From a checkpoint of a small contrastive audio-text model: text encoder width 256.
Rows from block 2 of the audio encoder, named by matrix and row number. Each number is 128 + 24 x the weight over its row's rms, rounded and kept within 0 to 255. All counts start at 0. After the name is the row's rms in percent of the matrix's.
# convs0: expand pointwise conv (encoder.blocks.2.convs.0.weight, 768x192x1), inputs 0-63
convs0.19 090 [119  89 101 110 135 154 134 100 142 124 121 113 120 128 114 135 115 164 144 127  96 135 121  92 138 126 120 179  68 155 145  98 119  94  83  95 144 114 127 131 120 136  94 133 174 117 122 118 109 101 118 152 132 123  90 155 221 134 170 101 146  94 111 112]
convs0.20 091 [101 132 147 118 142 130  97 121 122 144 163  79 140 150 158  80 126  48 141 138 116 125 177 105 110 145  98 150 150  57 108 142 127 129 116 133 140 157 113 119 145  97 117 161 105 141 100  94 102 164 143 149 120 161 133 158  98 160 145 120  67 163 139 142]
convs0.21 100 [ 83  98 110 114 114  84 139 145 105 150 168 144 119 155 115 109 108 173 143 151 155 182 129  99 150 170 122 133 133 131 143 108 118 107 127 122 136 129 137 139 143 158 114 163  98 113 129 130 102 185 119 142 113 147  76  75 131 135  88 133 109 143 151 128]
convs0.22 095 [ 70 137 152 120 106 157 152 165  63  95 156 136 132 138 117 144 150 105 164  93 143 117 115 126  94 103  83 114 127 115 159 127 145 126 129 136 205 133 159 117 128 122 134 137  92 154 140 155 129 151 125 154 139 163 136 150 153 113 119 135 137  74 119 142]
convs0.23 097 [122 101  55 127 111 176 101 122  96 116 157 100 150 157 101 165  97 117 103  88 141 154 164 133 161 126 126 150 117 138  98 151 139 104 134 167 144 139 160 117 145  82 114 150  64  97  83 131 108 137 127 151 123 133  96 140 169 119 125 113  94 106 119 159]
convs0.24 096 [143 163 107 118 138 135 149  97 131 161  79 121 131 118  95 166 117 147 118  68 110 122 119 154 138 131 146 120 115 125 103 139 122 130 113 142 120 102 170  98 153 127 134  98 142 131 101 151 112 119 141 103 126 105 180 128 132 107 134 129 112 121 158 134]
convs0.25 104 [126  90 139 122 114 145 134 123 118 103 105 145 127 112 112 177 130 142 138 119  92 121 142 119 125 104 140 133 132 130 134 140 116 163  80 139 141 129 137 142 129 102 133  90 108 148  82 138 137 101 112 161 129 105 121 130  97  67 124 159 115  54 171 152]
convs0.26 096 [142 136 164 102 102 129 128 141  97 130 144 121  92 118 144 161 139 157 129 131 112 140 155 146 126 170 187 120 140  95 152 164 132 107 114 183 119 125  74 122 127  97 139 156 137 111 136  67 160 116  99 148 101 110 117 124 155 108  97 106 114 128 127  78]
convs0.27 115 [121 115 103 102 130 138 131 140 125 120 144 129 137  92 101 152  99  98 104 119 111 107 173 120 105 125 155 112  90  95 121 101 124 125 146 119 109  80 163 102 126 121 127  97 163 149 116 122 133 105 115 111 150 176 163 167 122  76 128 134 127 136 141 100]
convs0.28 101 [116 150 112 106 104 134 123 120 126 136 110 127 162 144  95 118 121 136 147 112 149 115 145 214 150 119 149 100 119  87 145 190  98 159 116  83 126 135  76 140 135 145 112 139 119 124 150 119 107 133 156 127 149 133  91 152 136 117 152 124 140 152 158 111]
convs0.29 104 [158  96 123 140 119 122 129 139  79 123  92 147 103 122  70 156 164 111 181 139 171 132 115 161 189 101 101 112 124 111 113 153 152 132  84 122 128 119 114  92 126 172  97 125 161 125 170 133 134 124 117  94 126 148 140 150 106 111  80 110 120 123 137 165]
convs0.30 105 [130 164 158 109 153 161 139 137 106 110 118 144 117 118 131 104 143 151 136 116 113 123 112 106 142  78  81 125 120 160 148 124 133 155  99 161 126 174 100 115 155 144 159 133 114 127 110 121 123 132 106 124 140 179  75 120 117  99 172  82 119 163 136 108]
convs0.31 093 [ 92  62 119 115 130 136 141 139 136 136 155 103 117 124 150  92 160 138  99 166 117 106  82  90 109  98  81 186 129 138 115 124  76 112 105 127 175 117 128 112 109 103 135 128 118 147 115 119  98 138 131 108 118 143 138 156 126 141 132 122 123 140 133 111]
convs0.32 122 [163 164 143  84 125 134 103 165 163 152 126 147 109 115 149 125  93 145 148  67 148 134 123 149 125 129 139 118  94 136 142 142  84  84 172 137 145 107 127  75 153 160  63 154 160 141 122 142 124 129 127 106 139 144 111 145 141 145 127 158 128 134 140 121]
convs0.33 105 [134 142 110 129 153 103 119 138 141 108 160 131 162 138 143 122 140 133 111 153 133 155 124 128 104 149 155 136 193 111 125 129 141 139 109 123 159 104  83 125 133 134 119 122 137 119 109 104 100 185 143 145 169 159 107 155  87 150 161  71 125 117 108 131]
convs0.34 096 [102 130 135 118 102 108 109 128 130 111 113 156 138  97 139 151 182 104 153 119 147 114 151  91 127 144 127 137 134 102 116 136 100 120 165  93 114 130 120 113 146 164 128 142  86 126 119 144 131 105 104 157 141 172  87 104 123 146 131 196 100 130 144 130]
convs0.35 100 [120  98 103 116 140 146 132 108 134 123 119 116 126  94 121 113 157 116 125 118 149 130 153 134 104  97 113  89 160 128 100 155 110  80 139  73 126 144 122 152 120 157 167 117 117 136 115  85 146  86 116 172 140 166 121 147 126 133 137 135 125 113  86 124]
convs0.36 094 [ 90  99 167 179 138  99  95 169 132  87 110 138 154 135  95 127 149 117 130 141 108 147 103 129 134 155 130 146 120 154 130 150 125 172 193 109 160 126 131 117 148 134  83 145 134 128 130 108 130 108 151 137 178 168 159  82  93 133 127 120 111  87 144 122]
convs0.37 104 [131 148 114 167 115 134 154 145 116 151 154 136 133  77  93 146 144 148 112 125 145 111 104 110 136 144 117  72 122 110  62 112 105 131  78 153 111  99 109  90 130  69  80 143 147 125 124 140 135 156 155 139  88 122 102 103 111 136 130 177 143 136 114 165]
convs0.38 098 [ 91 132 103 173  77 129  87 142 127 106 149 115 177 164 136 102  89 114 133 135 104 145 124 101 129 104 137 109 131  69 141 145 149 119 150 102 106 101 125 142  64 128 143 130 139  94 167 117 112  91 125 136  99 106 140 124  34 142 105 112 142 127 142 135]
convs0.39 110 [107 137 167 145 125 148  94 138 158 118 185 115 153 114 125  80 134 107 104 161 138 135 139 125 123 178 114 174 136  58 114 150 147 157 170  92 117 131 138 149 145 102 109 118 150 116 148  98 119 148 119 178 186 167 127 113  61  98 182 129 106 143 167  91]
convs0.40 114 [121 151 105 145  94 109 120 148 157 157 114  98 179 148 107 136 135 131 157 135 149 102 123 189 125 124 114 131 169 139 184 122 170 118 120 148  98 115 107  93 130 114  97 146 104 132 134 132 133 129 145  67 134  70 126 115 147 134 119 107 147  74 117 153]
convs0.41 105 [164 131 138 122 115 106 161 123 133 119 128 118 103 103 127 118 161 121 130 145 145 165 162 101  83 111  88 161  96 141 122 103 155 149 114 147 116 154 157 120  80  94 106 111 114 120 135  93 114 162 108 160 136 175 144 140 155 136 139 107 116 127 132 143]
convs0.42 109 [180 116 137  92 119 126 156 140 137 114 127 138 128 163 114 114 119 118 112 103 131 143 148 103 112 116 148 111 134 116  97 159 119 136 142 159 168 131 151 166 106  94 129 167 174 129 158 127 100 216 126 126 117 184 124 108 109  88 151 107 117 139 119 106]
convs0.43 096 [110 104 130 137 122 139 131 109 157  90 118 120  93 138 189 107 102 112 149 130 116 149 115  96 141 127 140 205 121 164 112  87 119 103 151 137 149 129 152 114  77 127  83 118 160 133 116 104 150 121  95 112 129 160 105 127 103 166 131 133 125 114 110 107]
convs0.44 090 [ 80 118 109 137 116 118  96 137  89 111 110 123  93 147 100 110 106 126 166 132 152 111 126 148  97 105 115 112  80 102  92 100 148 115 155 178 159 117 125 123 166 140 148 114 158 114 147  57 102 106 104 132 130 127  71 110 159 129 136 136 131 140 154 181]
convs0.45 087 [127 189 117 111 147 124 135  83 127 111 147 116 139 109 125 106  67  75 152 148 110 120 142 101 139 140 108 105 115 137 118 102 123 160 101  91  82 140 118 118 130 127 145  81 112 163 111 155 135 125 130 135 157 118 150 127 128 158 136 120  78 107 156 114]
convs0.46 091 [144  99 142 117 129 166 139 139 119 140 118 115 143 137 117 136 134 125 134 110 108 106 129 142 111 158  87 129  99 196 110  96 144 151 144 125 118 137 104 103  80 154 138  94  95 138 121 131 124 104 160 122 152 122 146 172  75  83  97 127  82 115 128 128]
convs0.47 102 [115 130 142  91 126 153 102 137 164 148 130 127 126 156 141  98 116 117 172 125 126 148 120 100  85  88 143 105 114 155 123 131 101 152 108  76 157 113 146 148 126 103 136 147  91  83 118 136  80 144 141 139 105 134 106 112 127 111 109 111 115 140 145 113]
convs0.48 098 [117 120 174 136 133 165 154 154 135 110 138 125 116 138 121 128 124 127 153 110 146 105 153 140 153  92 149  97 108 131  89 144  96 151 151 125 104 176 116 104 134 130 109 113 105 117 130 111 125  95  95 118 114 152  97 130 131 152 189 123 117 147 128 134]
convs0.49 092 [120 161 121  90 110 129 115 126 164 105  95 126 114 103 131 168 114 146 120  89 123 149 136 144 150 139 151 156 133  98 119 139 168 125 144 154 107 113 111 145 117 122 104 121 146 151 106 123 164 163 131 127 191 135 124 154 115 168 140 101  87 126 136 122]
convs0.50 117 [116 121 125 111 167 139 123 150 135 155 124 121 134 106 142 130 141 131  72 131 134 125 127  89 151 144 125 151 132 112 137  95  92 118 144 137 112 112  94  99 138  98 135 117 109 128 115 143 115 112 168 149  95 112 107 147 109 110 130 110 133 141 128 118]
convs0.51 113 [137 155 123 138 145 135 174 156 112 132 160 109 140 116 119 131 138 118 155 138 160 104 128 127 157 117 141 138 124 162 123  96 117 127  98  99 131  90 101 102 150 146 103 116 164 126 121 126 114 159  91  96 121 143 108 145 143  75  70 141 121 118 123 145]
convs0.52 099 [141 134 107 123  93 104 136 143 161 114 124 130 138 125 117 148 130 126 125 119 120 109 122 115 122 166 103 149 169 129 161  92 197 121 164 132 177  82 123 152 128 136  98 111 112 135 126 136 134  83 169 107 117 106 127 119  45 134 148 140 118  89 147 143]
convs0.53 094 [136 124 132 118 118  46 101 131  89 138 134 102 129 135 106  97 176  58 136 147 113 154 148 117 128 160 131 187 141 139 115 143 144 128 151 156 115 127 121 131 133 133 156  95 122 156  90  97 115 109  96 107  90  94 142 144 138 158 148 138 127 106 132 138]
convs0.54 104 [138 102  79 110 110 109 130 105 110 141 190 120 121 123 119  99 173 120 131 126 156 112 130  83 111 126 133 149 145 160  49 138 147 125 131  83 120 121 102 112 161 114  96 133 113 127 110 114 166 138 136 132  96 138 125 118 127 103 146 129 165  67 184 153]
convs0.55 102 [151 137 130 134 131 129 173 127 108 106 131 128 155 105  55 119 138 122 124  75 172  96 125 110 122 139 129 123 137  95 106 113 134 142  98 116 117  97 115 115 142 177 102 109 141  83  88 104  94 130 129 125 135 175 168 148 153 131  74  92  94  98 112 102]
convs0.56 087 [ 86 126  81 159 131 154 134 163 160 135 125  90 149 109 117 141 111 141 132 154 113  77 145 155  74 124 111 109 141 115 129 103 128 131  73 139  81  89 135 121 129 129  80 184  97 102  98 132 145 120 100 143 134 113 117 143  89  82 141 107  95 114 128 126]
convs0.57 100 [156 106 107 117 102 158  77 102 149 120 139 183  98 159 161 154 146 116 142  90 119 104 106 162 115 148 132  99 107  93 120  99 147 109 181  93  92  94 112 138 150 116 131 145 146 173 151 158 103 137  84 117 171 125 129 130  69 111  99 115 113 149  92 109]
convs0.58 101 [118 116 147 116 113 166 149 118 148 142 175 145  84 144 143 145 132 108 134 118 126 136 131  92 175  89  97 162 116 123 175 145 166 131 188 128 116 137 149 150 135 112 144 144 131 162  86 136 108 124 149  70 151 149 108 131 158 163 127 150 166 134  97 103]
convs0.59 114 [112 155  94 150 127 141 131 174 113 161 112 103 153 106 135  89 137 152 125 132 137 157 113 133 164  92 144 116 138 171 135 134 134 121 123 103 112 122  69 138 149 112 128  95 120 152 131 104 118 113 107 136 133 129 108 110 136 132 136 171 144 116 163 145]
convs0.60 100 [130 101 113 127 112 118 153 129  98 118 110  77 136 112 111 128 168  93 147  83 126 140 120 162  98 133 130 114 106 123 156 128 142 159 108 101 207 106  86  96 140 121 153  91 146 126  82 105 106 124 112 135 165 133 118 136 141 113 107 142 114 146 125 119]
convs0.61 091 [127 125 168 132 136 150  54  82 127 104 156 100 125 125 133 148 123 141 146  67 145  86 162 107 109 148 153  93 130 135 116 161 135 152 127 110 126  99 100  99  94 157 118 190 152 132 114 142 114 122 106 149 142 119 107 131  95  96 100 114 127 117 134 150]
convs0.62 115 [131 125 133 117 112 150 119 131 146 125 107 146 131 140 131 153 114 157 137 129 160 130 145 132 108 109 144  96 135  74 108 128  81  88 167 116 147 102 160 126 115 153 127 159 123 134 138  92 124 182 106 130 142 107 152 100 160  86 153  98 175  96 115 123]
convs0.63 101 [ 96 165 150  93 175 149 164 130 114 144 134 153 115 134 158  99 123 147 125 137 136 149 112 109 120 136 139 140  88 141 110 109 106 137 117 161  93 106 108 171 140  99 157 134 121 138 102  94 118 140 172 146 124  91 138  91 120 120 107  82  64 116 150  90]
convs0.64 090 [ 82 131 125 163 109 162 140 132 151 137 138 157 217 157 131 141 151 144 107 149 136 170 107 139 104 110 107  94 128 141 156 137 138 117 121 125 142 178 109  98 107 133 106 138 129 147 127  87 119 124 124 123 131 132 148 122 172 140 150 104 110 138 131 109]
convs0.65 095 [ 75 158 127 149 149 146 109 104 141 132 109 118 142  94 129 167 124 113 157 153 125 109 116  64  87 134  86 141 133 170 101 140 138 100 117 179 123 131 132 110 127 108 155 121 159 143 112 133 170 117 105 167  92 107 135 122 129 146 176 113 121 162 127 122]
convs0.66 098 [102 113 140 154 114 132 113 110  94 125 122 139 118 142 174 133 139 101 120  88 139  84  83  53 111 115 155 133 129 133  84 150 127 116 147 133 116 170 108 120 162  77 103  85 146 138 176  82  79 150 170 146 118 153 135 124 143  89 112 113 152 152 114 112]
convs0.67 090 [ 71 148 121 112 137 122  93 113 156 149 110 112 122 125 145 166 163 142 117 168 117 112 155 122 110 122 139 126 125 131 122 111 173 116 165 151 114  52 134 170  59 129 122 145 146 115  84 111 113 145 121 127 130 105 154  82 129 156 134 134 146 137 144 156]
convs0.68 090 [136 122 128 151  95 139 148 129 149 106 115 119 162  94 154 109 128 119 142 134 121 122 103 149  62 116 132  78 152 163 129 145 139  89 158 142 133 124 143  90 117 123 133 161 124 132 126 153 151 112 141 119  93 153 154 124 111 133 159 112 162 100 133 136]
convs0.69 113 [146 134 132 145 125 100 122 217 145 168 173 103 134 101 129 139 135 112 173 118 112  65  87 111 133 103 148 127 124 109 118 149 101  95 184 125 109 125 113 141 151 159  95 111 145 123 155 142 135 125 105 108 133 131 123 114 116 134 112 115  88  75 147 147]
convs0.70 093 [122 107 113 137 148 120 154 116 133 133 179 106 132 130  62 153 111 132 160 158 131 109 149 140 160 143 101 126 107 155  91 143 129 159 122 112 154  78  73 118 142 120 146 110  91 125 109 136 136 105 115 149 129 145 131 131 127 150 118 124 145  52 126 115]
convs0.71 093 [156 184 122 124 165 154 154 104 119 164  78 140 168 121 144  91  83 104 121  93 137 152 153 123 105 108 132 139 103 132 146  82 100 138 111 131 158 186 145 108 129 148 112  89 133 119 140 110 127 129 134 107 134 163 150 167 139 179 109  81 127 133 129 119]
convs0.72 107 [144 124 175 119 152 116 173 179 152 102  98 143 119 161 134 141 115 135  77 109 123 126 133  98 114 115 103 125 140 161 128  88 129 128 142 165 153  88 143 150  94 157 108 151 111 142 134 168 110 121 125 131 130  94  99 158 106 130 174 122 149 141 129 105]
convs0.73 087 [134 121 125 140 124  87 124 107 104  73 110 162  98 130 129 141 133 181 106 119 119 132 128 150 142 135 129 118  58 152 111 137 120 125 159 150 141 106 103  93 120 128 186 150 137 110 124  90 121 147 128 181 140 123  80 123 133 119 144  96 140 132 126 150]
convs0.74 106 [108 108 188 100 156 148 121 101 142 119 131 172  88 103 147 129 126 149 142 133  86 105 103 126 108 120 146 135  94 130 113 130  95 141 142 157 101 172 121  87 144 109 129 132 157 151 148 113 126  44 160 144  81 165  90  97 100 131 125 138 121 161 144 107]
convs0.75 107 [141 131 134 103  90 112 144 131 134 108  79 138 140 184  98 192 116 108  97 139 143  96 106 127 168 146  84 157 133 133 112 159 127 131 145 107 117 131 115 125 125 120 121 130 115 107 153 100 119 124 184  89 159 131 121 125 135 126 112 112 155  89 133 126]
convs0.76 092 [164 147 113 100  88 125 114 109  96 134 130 172 110 130 162 134 133 136 107 132 153 131 134 112 107  93 146  74 141 113 122  66 166 162 122 145  90  78 155 130  77 147 126 135 100 148 150  90 134 151 112 142 101 175  76 140 149 136 152 148 131 132 138 151]
convs0.77 098 [136 163 121 142 112 130 139 134 141 145 128 105 151 144 141  56 131 148 150 141 135 108 125 126 124 101 110 152 110  92 137 144 123 119 133 129 165 185 122  83 116 113  96 103 141 134 112 125 115 137 151 166 141 199 131 130 115 119 143  99 105  99 117 154]
convs0.78 098 [132 146 157 159 138 145 142 167 172 122 135 109 135  73 141 112 126 145 128 141 134 112 107 104 167 111  95 158 115 122 133 122  86 158 143 138  72 124 133 113 142 162 114 109  71 144 157 145  98  78 130 142 144 149 156 139 119 144 184 161 124  98 134 132]
convs0.79 095 [ 99 125 115 122 187 127 158 127 135 131 127 115 142 141 120 144 179 132 122 128 142 123 103 153 123 146 105  59 151 149 126 139 143 103 103  95 128  91 100 114 138 152 144 141 114 146  86 136 139 150 136 127 125 149 161 140  88 155  87  95 120  91 140 135]
convs0.80 094 [150 156 144 122 122 101 102 118 165 123 134 110 107 156  93 176 139 169 135 114 112 122 120 156 140 135 163 108 134 124 156 146 144  85 120 127 130 120 185 119 103 146 134 154 110  80 149 132 150 107 170 112 134 132 111 146 198 137 140  97 140 157  97  88]
convs0.81 089 [104 147 183 139  98 136 146 136 121 138 107 155 125 131 129 139 138 106  69 129 145 138 155 129 146  85 140 116 140 124 111 105 126 114 148 125 131 118 133 120 124 157 140 160 118 145 113 132 109 113 121 135 109 115 127 122 162 141  95 143 127 178 119 107]
convs0.82 076 [139 126 113 113 100  89 132 163 153 154 115 161  90  99 113 118 101 140 116 149 134 107 116 121 125 144 140 149 147 112  88 107 120 130 132 115 131 103 138 140 127 115 113  84  90 123 123 149 100 114 133 151 113 140 129 105  84 152 107 133 123 124 131 150]
convs0.83 118 [120 123 105 123 128 120 107 120  93 107 171 138 129  83 107 132 152 147 116 174 132 164 113 122  80 121 115 104 101 129 102  93 142 123 140  79 171 132 131 103 114 165 162 110 124 111 101 144 133 102 112 134 128 158 116 113 112  96 173 119 113 127 116 106]
convs0.84 097 [144 120 114 106 153 144 148 146 158 137 113  99  94 119 107 138 158 151 112  91 125 132 147 154 147 112 163  82 179 149 118 106 159 150 152 162 153 149 126 166 138 104 140 105 124 101 141 120  59 126 122 114 161 130 123 123 126 113 109 116 142 103 118 138]
convs0.85 104 [134 134 106 128 150 114 111 151 149 141 101 133 123  89  98  68 101 135 123 179 133 172 139 106 108 138 113  90 145 131 129 113 112 141 129  89 112 112 126 151 115 133 128 110 151 141 141 124 127 137 139 165 108 126  90 141 106 104 110  99 122 145 115 170]
convs0.86 095 [ 97 127 102 145 141 141 131 144 123  88 113 153 130 117 128 110 132  76 209 130 110 120  95 152 162 147 118 127 131 102 126 102 156 117 157 120  95 149 124 115 128 168 103 141 134 116 139 148 116 133 131 121 108 135 127 150 117 157 118 143 123  86 163 115]
convs0.87 099 [151 125 186 136  80 125 137 135 161 127 127 121 134 163 147 133 160 138 164 133 116 122  87 127 137 139 134 122  96 115 134 119 154 131 128 105 106 113 129 132 119 117 186 136 122 135 100 154 120 114 157 140 161 167 114 141 132 149 150  89 102 142  88 157]
convs0.88 101 [132 131 116  80 164 131 159 111 164  93 125 122 102  97 130 119 175 121 122 145 114 119 144 166 123 150 109 157  69 102  93 141 140 135 158 156 149 146 140 111 119 117 130 117 150  92 102 156 143 141  92 131 132 162 135 103 119 118 141 132 117 129 149 132]
convs0.89 102 [150  92 160 119  92 133 148 135 138 124 149 111 101 140 118 147 103 140  99 117 130 128 139 106 129 148 172 113 109  98  93 156 107 111  84 146 127 119 147 160 143 152 131 163 127 125 147 123 159  78 139 133 128  89 126 130 139 120 144 129 199 106 162 108]
convs0.90 100 [127 142 121 142 117 124 152 120 115 134 132 117 147 172 135 108 171 137 115 121 152  89 113  68 107 107 112 165 121  90 115 150 153 118 105 107  76  86 141 138 109 172 157 149 120 106 118  87 133 127 176 165 134 158 102 151 134 100 147  94 108  97 109 113]
convs0.91 093 [100  94 103 109 113 141 145 146  98 125 103 114 156 127 120 178  64 132 153 152 131  97 122 133 148 101  94  97 151 121 138 168 127 130 142 132 146  75 108 118 101 135 161 172 118  64 118 130 146 144 141 126 125 114 119 167 135 135 106 123  96 109 129 128]
convs0.92 122 [109 131  90  86  83 159 116 152 159 100 134 120 138 111 123 131 120 134 108 120 105 126 137 118 112 145 127 118 170 158 135 137 187 122 186 154 101  93 123 141 143 134 118 129 110 103  77 107 123 122 168 113 190 111 127 130  93 121 142 150  81 143 162 135]
convs0.93 094 [148 148 109 142 131 154 145 166 128 101 106  87 131 137 104  96 131 101  78 137 105 108 158 108 188 150  90 114 166 130 111 137 101 149 144  98 152  94 126 122  71 116 115 117 119 140 112 151 121 131 111  54 140 114 146 145 117 160 105 124 136 126 113 142]
convs0.94 099 [109 136 111 111 129 134 108 117 148 148 115 140 119 134 153 120 115 138 164 182 109 109 117 112 115 133 100 136 141 172 147  87 169  77 179 143 137 117 153 115 127 119 116 134 161 105 160 123 106 136 148 144 104  93 139 123 124 109 120  94 111 187 121 136]
convs0.95 103 [115 120 126 155 109 125  89 153 178 105 116 141 141 122 162 139 164 135 101 141 117 149 101 156 128 124 159 129 129 110 106 145 143 156 125 151 121 114 151 136 115 113 109 108 164 135 129  97 139 171 135 120 160 151  83 146 134 135 156 105 103 178 103 131]
convs0.96 090 [127  81 103 117 121 149 103 111 117 147 136 158 127 157 159  90 120 135 143 149 122 162 154 154 187 144 136 150  79 151  79 104 101 137 132 130 118 116 117 197 109 143 166 133 157 130 122 157 189 122 112 120 120 113 112 152 139 115  76 130  92  92 148 134]
convs0.97 091 [138 132 166  94 121 139 129 139 150 163 161 114 135 115 111 110 158 150  61 144 129 132 115  76 122 175 126 101  98 186 125 158 131 123 143 110 104 153 114 100 108 127 166 126  95 101  93 113  96 177  94 142 153 193  92 129 131 102 135 107 121 119 151 104]
convs0.98 113 [109 128 175 139 131 160 137 143 119 140 124 123 115 123 111 132 130 138 116  96  98 175 122 112 137  96 146 114 121 160 110 128 105 109 128 125 148 115 143 134 130 154 154 152 148 111 210 131  76 148 119  74 131 125 103 113 153 178 120 127 168 124 111  97]
convs0.99 091 [127 132 114  96 182 123 106 107 141  92 138 150 142 118 149 134 116 121 137 107 133  58 148 152  89  98 145 132  89 144 149 100 125 131 102 113 138 115 124 135 164 117  88 103 130 164  96 128  80 153 145 164 112 137 135 103 145 163 142  96 123 136 117 126]
convs0.100 096 [118 139 135 125 172  70 103  94 145  82 118 115 129 141 145 183 149 165 141 132 158 133 134 129 111 144 137 116 124  97  84 160 167 139 116 162 100 119  93  87 138 140 177 106 136 125 146 106  78 143 113 119 112 162 143 153 140 154 115 127 120 116  88 114]
convs0.101 089 [116 105 180 119 137 131 167 159 135 120 143 102 142 208 127 174 167 152  73 134 146 111 104  80 100 104 107 105 120 152 143 143 161 108 138 159 114 122 129 148 122 145 124 127 103  83 188 148 137 159 157 116 133 115  92 151 146 113 154 116  86 156 120 135]
convs0.102 097 [101 152 103 122 114 125 141 114 133 129 138  88 136 129  86 126 111 146 111 112 131 102 138 170 158 108 108 157 133 106 128 121  84 121 149 126 100 123 100 145 152 155  96 100 130 105 117 138 133  83 109  90 127 131 121 125 171 163  94 132 137 164  92 129]
convs0.103 104 [128 103 111 138 114 170 126 109 125  85 112 138 156 125 135  99 182 131 139 140 111  93 143 132 167 109 115 139 160 148 148 146 188 112 120 123 130 121 106 121  96 106 158 146 136 101 107 148 153 156 130 168 152 160 184 103  97  78 186 137 128  87 123 129]
convs0.104 092 [123 105 109 131 136 132  98  60 126 101 116 105 173 135  89 132 103 142 125 118 127 112  97 121 124 103 147 115 104 129 107 116 166 119  92 104 103  92 140 106 153  96 105 118 137 113 153 136 115 132 141 104 130 130  90 120 102 128 137 150 125 121 142  89]
convs0.105 078 [121 108 112 126 111 136  99 119 147 131 181 105 108 163 144 132 150 116 146 132 137 133 140 158 116 143 146 140 105 145 148 100 116 156  56 111 100 127 166 130 132 114 142 143 118 116 119 123 107 156 155 141 125 117 165 162 130 163 112 128 132 142 141 163]
convs0.106 095 [102 104 151  88 113 128  93 119 121 115 125  98  94 141  87 143 158 106 143 150 115 107 117 142 120 114 164 146 150 131 110 101 155 151 179 136 169 122 148 151 154 127 109 105 125  84 150 146 138 119  89 112  71 108 139  97 187 150  84 127 141 103 106 136]
convs0.107 088 [181  98 136 119 124 157  79 143 144 133 105 116 111 116 136  87 112 144 158 169 132 165 118 124 142 122 164 178 126  88 112 124 173 172 131 104 146 106 109 145 134 128 175 151 118 110 105 128 106 116 116 121 150 109 135 144 160 119 149 113 123 103 140 137]
convs0.108 089 [141 136 135  96 141 119  94 160  96 139  96 141  92 126 142 110 112 144 119 155 120 119 126 131 123 127 157 108 143 149 103 113 164 130 111 135 114  86 115 157 110  94 136 167 128 156 116 170 137 116 119 113 111 106 128 154 135 135 133 147 122 117 141 103]
convs0.109 103 [125 132 135  99 162 180 123 105 141 130 110  87 123 144 129 105 122 144  82  83 123 114 142 135 153 158 104 128 179 131 106 108 112 124 118 108 122 145 112 115  99 104  66 167 120 133 104 148 112 110 123 160 186 134 133 133 162 158 127 120 127 156 116 149]
convs0.110 101 [143  92  60 116 132  99 124 145 111 137 159  96 111 115 118 126 116 103 135  68 118 144 130 114 150 148  88 149  96 112 141 115 142  84 111 140 159 149  64 111 162 124 155 139 145 143 184 109 107 158 123 124 150 121 147 124 128 123 139 108  86 153 134 143]
convs0.111 097 [ 91 112 219 115 127 136 134 191 153 113 171 110 111 126 135 150 112 153 132 122 133 130 154 158 102 131 136 100 157 134 152 132 172 125 150 143 118 103 137 125 124 133 131 138 160 174 121 136 162 145 148 147 182 153 121 129 154 120 120 117 129 109 164 119]
convs0.112 090 [125 157 113 124 156 119  66 141 169 112 138  76 139 146 129 182 104 153 143 123 106 123 119 119 146  89 106 112 131 119 145 109 129  77 142 120 150  56 164 104 124 115 148 139 118 118 105 134 140 125 173 106 106 178 114 135 136 134 151 130  85 130 180 133]
convs0.113 112 [102 135 105 120 148 110 152 135 115 146 157 130 132 148 127 110 148 121 157  90 109 119 143 172 148  90 142 114 112 152 137 127  70 102 174 120 101 120 135 158 118 126  95 141 134 107 153 107 105 141 112 105 145 176 140 110 192 123 164 104 112  86 125 127]
convs0.114 100 [119 104 124 140 161 109 108 127 125 122 125 117 145 124 140  96 128 113 110 123 145 180 158 123 118 174 154 128  96 138 136 109 179 132 137 140 152 157 205 140 124  79 109 123 119 102  92 118 128 146 115 140 152  90 147 113 126 117 129 152 114 111 151 131]
convs0.115 097 [123 106 117 126 133 101 174 142 141 106 126  98 124 112 150 127 125 110 164 148 115 156 123 147 171 144 148 134 123 130 118 186 100 150 137 163 158 144  92  67  87 137 130 129 111 134 116 146 102 124 130  91 103 145 103 156 124 112 143 160  77 114 152 134]
convs0.116 075 [133 139  82 110 134 117 163 135 155 128 137 119 102 158 126  96 116 150 132 110 129 114 142 106 151 103 132 128 140 173  87 119  95 160  93  85  88 114 105 109 106  96 148 124 111 104  76 132 121 133 125  86 137 122 204 136 159 114 129 128 120 101 158 116]
convs0.117 090 [141 112 154 110 150 127 135 136 152 132 114 138 129 188 130 106  66  82 125 104 104 130  88 131 104 143 138 111 100 139 141 115 146  97 113 153 177 134 126 121 126 122 126 128 131 184 134 119 118  81 136 145 148 162 128 126  92 106 121 124  75 173 131 159]
convs0.118 101 [138 146 140 146 144 136 106 129 113 157 136 100 127 100 117 110  69 131 136 106 162 135 127  85 101 174 135 132 142 113 126 139 127 108 101 136 138 130 106 134 107 155  85 150 176 120 104 119 128 102 143 167 126  84 146 112 108 127 156 147 115  98 137 125]
convs0.119 105 [152 120 119 104 175 116 108 115 112  87 131 108 126  91  62 127 116  99 101 178 121 117 112 141 133 121 126 145 135 140  97  82 120 143 120 143 149 139 151 142  97 123 124 120 132 144 159 128 148 151  93 159 121 124 133  79 116 148 107 147 103 169 151 122]
convs0.120 107 [117 152 122 129 164 107 131 141  93 134 109 118 120 134  76 119 131 103 169 150 175 119 132 136 130 136 139 112 151  93 152 130  80 133 129 155 106 114 133 170  94  93 164 148 168 129 120 130 136 115 212 115 149 144  93 123 133 143 107 142 142 150 143 133]
convs0.121 096 [161  89 128 127 102 166 120 159 103 114 149  81 132 108 112 126 175  75 105 149 117 111 145  84 153 132  86 120 114 151 138 119 155 165 103 164 134 144  93 113 125 153 129 122 107 132 113 126 126 131 148 108 131 136 139 143 122 103 118 157 113 141 121  85]
convs0.122 105 [136 147 196 140 101  91 163  94 149 165 125 107 120 143 117 157 136 148 157 114 140  93 115 117  96 149 161 121 133 144 134 109  60 139 105 142 102 133 136 136 136 116 126 153 122 168 136 104 130 133 151 139 133 132 130 100 120 101 109 111 142 112 131 151]
convs0.123 093 [154 144 175 141 138 129 184 149 126 116  99 119 127 115 121 136 121 151 130 112 118 133 113 116 117 126 163 123  95  97 143 143  98 108 125  95 187 138 166  99 124 130 115  75 143 146 134 123 119 150 116 142 116 112 141  95 106  79 122 108 151 112 143 108]
convs0.124 105 [155 104 170 117 126 148 145 124  86 118  90  99  74 114 155 117 104 132 146 140 114 143 101 183 112 113 153 106  96 139 140 159 151 115 127 143 119 130 166 145 101  99 146 136 201 123 171  99 126 159 128 129 147 142  97  84 155  82 140 117 173 126 127 120]